python train.py --train_examples=203450 --image_size=64 --crop_scale_min=1 --arch="efficientnet_v2" --norm="batchnorm" --depths=[3, 3, 8, 3] --kernel_size=3 --orthogonalizer="polar_express" --epochs=0.9 --weight_decay=0.4 --adamw_weight_decay_other_params=0.05
Rows from block 12, named by matrix and row number. Rows with one number belong to one channel. Each number is 500 + 50 x the weight over the matrix's rms, rounded and kept within 0 to 999. All counts start at 0. Numbers have three digits each.
# convs0: expand pointwise conv (model.blocks.12.convs.0.weight, 640x160x1x1), inputs 0-159
# convs1: depthwise 3x3 conv (model.blocks.12.convs.1.weight, 640x1x3x3, trained with AdamW), a 3x3 kernel
# convs2: project pointwise conv (model.blocks.12.convs.2.weight, 160x640x1x1, transposed), outputs 0-159
convs0.297:408500428520500500426504561515500556487482545487392500516505500445563500426500444466539500489482465500458461500447499500466500500569500439501506368500461603500500423500553585524404579590459525529502540500602588537487460417476500563493557540500525517407496500500446532500500496500475615500561472584545464465500364512500500464500510475460456524539370523503500500500488500472617510497480500500482426360497628493565500596548500366500482465500500481479484489500548500500454581530430451
convs1.297:536444466528427428483531417
convs2.297:574494500500500426500556500500559468611500493466500500500500513500600500573553513536467492521485442500501500441501472518483483568500555514530508533537500418507440549501537460486500419500503440450456563557526433500530500470500500592514507450565510500477518566476500500539500442525561506500500471487474438500500434614532500559547500496500500559613509498620500525437540368557500500493500500452424556547500494473567509543501466492492443492511325544500500471500500500581454500506500517
convs0.298:453500374549593562455500609500551500507525462445528491534626500488506500500539601551455500408497500516500506547612484534477485550481439431498632577655460496501468500581500426530438469575554544500485500455500470436564390573500457459494500500500515633435492500457501528480536456548500521500431469572398500532444500480488477437499500577559500447500380364500472500482559500500508472431642573500472554434510530563500616470500410537493500443531414470500500499500500500500500492500371500
convs1.298:506529441462504450518521459
convs2.298:490525536508494500530493500566518534561500586610500500500525538498500500491482445500500482501500458510500500500491500500556488447473481500500500500500540498534412557441500563500500501500500500470500443500500443500479492500440429552500489500582504435509541422574500500500492500473500416551444503500516500500452500497605534556579475544500552520421500570483562554537500536525500524504454500407535500552524478485509500500460500534505423538551478514557500500535426499510433522442500548
convs0.299:500537500500618448500519450500555496500500500437509519500500516456462500477606500500483375407447544500500500500500500500593500441354579528558528531500445519465500428500411527500500545512500565570505462397443484500436485500500524572384504504500537467500654439555500500500495461500583513526524500563488500557474489500538596450522500538478500481480531592500594477496500467464500442587531500500444468387465500546585435534467568451560413609456500398437532442519451500579536514486500451
convs1.299:478511458444533503512587449
convs2.299:481500526545500491499500544500452588546427581614492500590500503505335485500500516531377558559445458500556528436448481463538500406418497520457500464474546500576500471434616530536597461537495457562500556521500518476542500500449504441578596483632626500584450503500508500470494543473503584555490500476436500500500532408500500634409457500512507500500500441484453548498500571500500573463483483492552532508452500473474500530520488524500500484500586548609402528594438500423432520500500500
convs0.300:510519500587500500401578545473509500342540500485500670411500500500494500500537511500554531594417493500476587523518500472543561514500393586500537500551562398471553484486511503436607500500500535500495500576500532611475557500493500459415500476484500500500500500569460403590500536545452466535428446475451426441500559590328560610500500500495517560686500540462551565555538531500451500553451425455473500489500400529500500500500518574542474387491356500506544500500425500500502479536488452
convs1.300:488447563460500430513484462
convs2.300:500404474493503457434500449500413518500576500573524501531504500498446540523507500468500500569518532472500527543500500500530500538440442500507500516500489500500500475500561513578460500567500512516492485492518547500500551582522500551499564398537463500500455499509456500576423500538531500500432553500552501482500500458463472475500523536485500547604458562500500522628517444446500500493500488548500464456484470500468560527500521495500477538500465540561454452489428503434575500500563500
convs0.301:503500500467498559567508443512446500603500500496500500462421467570448566535464559406643585415500500500452561486508438510486451500546568461509549500597500500549532576500503486500496499588464500451408560500500447521544500585500500589589502624489448535461495472605500500500517511500584480557489500573600467500500450458500500493448484567478402427581500532563518533500559500500500477449500483500496500500498478462500547562500581591584535500429499500500353453500500594500500537540547500
convs1.301:528447555512511544493515546
convs2.301:500360384527500410601496600610525500500473500533604500539516500500481421509463541471509500477444500426510604500493500500487423405500476586442500500534400500535500574455500500418535591485558350498531500535500548408513500552567583544423500496579515500500430515485552495499500447493608500451563519500522629500500487500538527469556484556556540500406465347383536567492500475391477500500500513474519500470501555522475407479500441500448518517467473607472414593467522422585437614500562436
convs0.302:339428500500485500488634478500516626559436498500492558513517523470423500446500500493420480500542445504454500632452500550500465500500500500509500521500525560531461511545423505615418418472392500538500507548380500500474532500410448456500539485555530466483526619534493500419581500500500500362439590531500533430473500546500500500500500475472376496514585465429483566531487478461442500500425523500497556548500500451500500387536500514517499500498500500400502655520509440572482527437500426
convs1.302:545450465500488469430525500
convs2.302:500443521500426530500398444462500496547500448500435500527500492487459433450444484565571590500500440500500577518532500535442435500500500462500465575540532500496496500577503461500426539396625536491466427506553394500500500575591500362500500500442516467532500452454541500454537433598500574500528673346564500500487489473475564576445662467514408577408500584500456498490500606493476500428500500500500500511407494500521540488485500452500505500430500551453521462500462511540394487500625483
convs0.303:427504497610410500500533532479500542528442500500500500502586500570500500445500522527411496562583515521500496500500434500548496500621582576483527500575542460570462405511413511590500452500568499505559516500412423516410500500500532500500468500382500577434500535541408616586606500488519533590500500500500500500554504471547500500552500406489500500375467483547488500500502500500579468457604469500513555412403619574543500488535500500460424503500498464479478454436500500516501497499500494
convs1.303:504520430509431470477427508
convs2.303:500555539452500417500567500545500529493500500518500500394543558552527500420514463500505501500500478500563563473500523500482505500480500521488500500476500497500500531500506484472506500533492507448500467545500500500500479515500523476581500500445475541500526462500500482500500500500545500500448545524565516491512516486528494443500481478534565500500500469479500507500553500540486478500500448443466500534444500500500543573500588452458513500452500508421401462519585514480500443461500515
convs0.304:500396431530529491550527470433500500406545460548586486555500542557534432571421446523522500584500500419541509574398452500528571500551500503500503500520554545500610500500534578500564500553418500585500500497611419500500453500545528500500497466500528435481473542441500557500496494500586459534550500605573500514427453572500495435500475599403498500464633414468454452596503408427405500500636500534480513593437392372500446538395551483500500450500500535454490549560515405469517500469386500
convs1.304:482409376497529505493631540
convs2.304:415440447559440443500423504585472521568419545500500500342500406450564500385439518500604441500516520500579496498500500589465451458510552500401542500500500539500421558474440441444544514457528602570470500576515608415696522544396456462438546586500500446561625487500500476593577458500500415356572375530455500500511627544364443500511522582372500509500588502516490590525609549569500588491496500594461558449549518532457485470611634500558500500508500609526508500580488500449500464500500503
convs0.305:530500443490455428500555576500453428500523500475523494612500500473500525452500605500428500520469579500505524500500528426515572557493500489500438486500639619536571500412472563500500500490500446511534608506500421517529500500500500479452500500590405430465512478417569500500512500488444485500445481500497561500541561559500481589500591500500399398493500498500500472526500464497449514445500435373500500505462500535501539500517547539469536458543500500592472500500445500376418500515500500
convs1.305:455431482516512408433426518
convs2.305:520500500477500500441496500500500527500475500518477554497448500537500493554474561500468500461500500500426500500492441581531571493500555500539500500473621500500436494485500533500502518542528500517396517523462536500486527503500482532500578500404500500461502500500506500434500500393492500488500500500500463499500500478501500506482587476456500531474435575537500500500531454622500500444500500500500588500485500596393465463500500500497500500532500609589558460500500500462536518500544478
convs0.306:488481490516500498443363533610542520500500535538501500500500500358548500500436483500415487446512500515523466509602509575469576485500508566500500552567434392523456500493410500545500428549441428493498432605519470517467500606562462516500578514500487428473500529448525500466465455509500500476518500500500517500531502474443500680433524471500437521502500500500475417501472519547500486551545500479641500499540456500496500596500550465585475435500424500500576479547587500507500636405456500
convs1.306:432493513527507436441479460
convs2.306:500500481500500500489544454486429528446511450500505500500500528453500444483494438459497540491513487500500495529500500500500500500552500486464500434494500521558500500477500500529501500500535574500456500513500500510519468502490500500607551500560467514500484473500447500474500500486500500464500520481552547426547521483500500500431495459556428525455469500500491374480542500500500499500536500500500500500500500430506500446520500500439500500522558500481598400500515500545526608519500513
convs0.307:450514444550448538590500542510424469500463482500499454532438500537621488500525523567500500419500465442500536547505500500574478568534411500500500500500500500566500524537416500524509546434426387500485429478500515670500500539500609417410500525529500582559561460461526548354447575500500507547605500500542535500398500468500536450547500500502433500569513439515483500455500500485520517500443493553484541567500458500559494488492530547500443434500494541532468500486511425555466500500500586
convs1.307:494466571571434562509488543
convs2.307:521500505500500393500556460534506671500586370438500545439427534489368385523530532523500500557419500500453421500515500431328451500500500500471500516527548616524430634500639480554500485629300528463460512514434525468556493565553531500416541450579406556520504469323413602483500433500554500596478553532466522516537391441529518533559385506555479454466544604500500501489420421500502508407504500500502569465376480440514446500497617543500548500504502500500500529420500426500500582569568500
convs0.308:500500529500490532500451500500512452495546500490500415522500461590466475444475553490500500513372577577543468500458461613526539495534460528413678547448500389562500457512500582584420500492607500666520563404588529500521500570529496559500547457468500437500420484500553520520511587500500500465500567443500500482538549500538500489500477459441500544500474513431581452418500407500500500519500531493500500514536500472544633486500500461527500455502462453599508500550480466619571603525500500
convs1.308:498491489504507607517467571
convs2.308:444500500415570495500519500500595412457500619462516500479525483448513522486447528500466529427481599443550500456499567407575437435500420309500551500548454547500500500500568500500599467500500503536459500535500578500429513478573552500495431525486535396566500395471500589508500502500500500500602590460445634500409593569493500520529517500500500498607512558510500391500502418444463500613500500500482515668657459355547444500444629500500434503534494394500443500544479500567557498529500550
convs0.309:500383536607420431568500547478464458500471500507446465456500500480500508500542500471508624577507594544500514493547499388403431519466558505373500525500500633467500500520511533386495565500513500500560597562421480500500397437500494413467541590383458439477497370563494445431420433456432482544536500524502464539565500654562500500542374509466484437432500457500500537383538463517462553619576500500500500439545456500500553521462500508500500547500523500568403476479500500500470500490500417
convs1.309:569583591472535493481436432
convs2.309:500500495500418413525500447571500496459583500467533530458475533500500500520533575580491594450533617624517572429547454473604500421500521500476495443500500545413485500514482535463372500500500500535478500500500398525605474563424456500500500498500509475541500500536472500434564500417521529515500500656424444500513391514500469510490538500621500419500537500500500570500588500536500500376555550500500381590500500363500419500527500582441500527478440402431556500445540490500513500491507454
convs0.310:488421449582500500579518445504560508500562566500433500444397500541461500521443546500439500479466500394456500486497522465500462500500500569486438605439501468467498539440613524500569497557462543447526401500435529500507500454513500500381510522449496500500468500425500440423396571396470500609500500499500468487423500386500485436500464446500500500498500596414461494539583520545500500605487500451383516500539565447500575416552500500500480500500621353500482444535423517495510424464500518
convs1.310:552456486595503407541576495
convs2.310:500508500491363514432500551398488562500500512484486568654500458500435500415500458433500470560500447503401576572636526432500525500556423434500500425500548462500500463544541551500560542500463402423562517500500495473415411482500532436531458524618500493674483500466487500549507500555500637500500500411507447577500507500522528500439404586545500538505500647500418521500480634452549483500475512525573500510411495450535423451443465500505500518365572500500500595500509435508500604486582513
convs0.311:406418500500510468500569512523501500527509443500554464533437527512502423500388500559471500500583462473509575438506486406499500449500507463599469500476513417500471435538500420560500482456629515595500532505487500384500500482443500516575531500456566605664400511541543523500461500537595435431500394500703432396573502459472496468548507381500492544500543487418541541481500557576497500431500477500573500507401478400500394561537500500500521403500496500548500500500507500450582690406500437
convs1.311:517415484538503485515499442
convs2.311:500450523500458369548562506500523546528498481527500500500500479398556500500500500587553500491523553500597467456478448500592497500476500501426500553500500515387583534523500500484500563499426500586480500463470558500516446554458495500494497500447484487526526558442500500484500452499423453500518511500492474500488544436532552500485500500500500456500500573500468561500470464561510527570451480471500500500391470509500500500452533534406562500500377556603500578500500500523500500533500552
convs0.312:407500566577616500500500500500502420500540579566413500540423513597609542500412474527535500461550554542466528500564424457500492500535500450481500550500500541500500500500491500500546500427485500548522446437500380411451457500449500500532500500473391595650377555414500500487500417496567461547429500561500526484412552500536457432500500477449476510422500500470500441500500500559445500494487500500452522500441596597569500382547500489500588538500490546500500410513440597618412550500500565
convs1.312:516460525623469541552511511
convs2.312:536546500369474402500544500552500553511449570452417555505500553376500506519377500560524500500500386648500408554450369500500519591520362432431508471641500522580637670641482390462400462521427500534552497447552521500516345488352339571398468385555549508481444457553565500467540500436500532500408500428575563399351500305533578497571500453631483568514458500514534473500500530503500349397598391471576395474467500450425500500500371430348500569528492443581556439500342500476500500521459601
convs0.313:500552475518494573564495500441500477472530500500397500506500500476574500500586429500432480484500500507554572500500507446508500500496526489500602500553518480482529500500510581487435427500550500500500409500406500467615500500535490500500342460390450501488537424500500543500391484500551466459480500398488509500500499500500500515429500371500500500494412467509597456409500491496467521500530584480519500399554541500507404445452433500500623500557485448500468595596573564482471500441435270
convs1.313:462480530490452459502503455
convs2.313:448500542500461461441394500500447441456522490519482486498512526500541500577471472520508513500500457597542531558500533435461500518520586500472541500500442458500552451563506519533500500483489565500500500500465500551500440500467406500548526497539534500594498436500461394484500581500430500488560500544365500500414513469460500500504501532500462479453500432461528466447500534420500500500500435450559436448500450500552500497500524564495452500574600523500503500500455425500500545516483500
convs0.314:500500500486668453500500500500500500441462495634589374408523514534472500540480513548455471406583575482590521500543500632406548500565500439451498500517440388534474490478575435424449500497437616541500505392500460500500607530500508500548522500437562551473495500559505451500478500496500551500440490555500432410550363449464486500558509500445466449532477538531500511504530522556528500511576500432501512500328541500500465512500469381500415404500448445414473545500520504431500500512401500
convs1.314:464465522591514571552489449
convs2.314:500393495575428500543585500500500557461434646500520502453474500500500534432500582500500528559784519467500440568454500436510542517579590574461455507512566500531538446411500500500472439500500530449500544547473518500560617501500448482447499613396500500424549512409512512500575442564500500415539517500500500500466527505563500516411432500504500617585518527567494500500498500357535421683550484513500541500443500500512583401500493376480500552680555433500421500445500459406424499418550510
convs0.315:460475500620500500419500500500451431406564522490500500525522445381550456530446603530494541556500438535488457514500494562464529500517475457593500468476552506579500500500461508486500390500500500533500610465486412444480500400489481450443541500545526478637454500500464592500420500440527500537500435430463431560438511500495481533500500446561500509494500500500463560469426572423500500411472483473519483500500500512483500500500467393500447498486470555510634403494495503506500539435491537
convs1.315:482512440459518477455506461
convs2.315:505500406507442565500517464457544571529477514626491513500559492514481500488536494464522548500599500484500525543500424500500500491537500523554503453469430500545504500465500580595500500455479500500452500500500500427495462499506500492564514464541495513500494509500500483557475541492500571500455530463544500478500551513522501470499530500500486478500486531502500467500461454524574500556500443539500581520497500539500492500478479514500462503500573527510557555436527572500502591500491500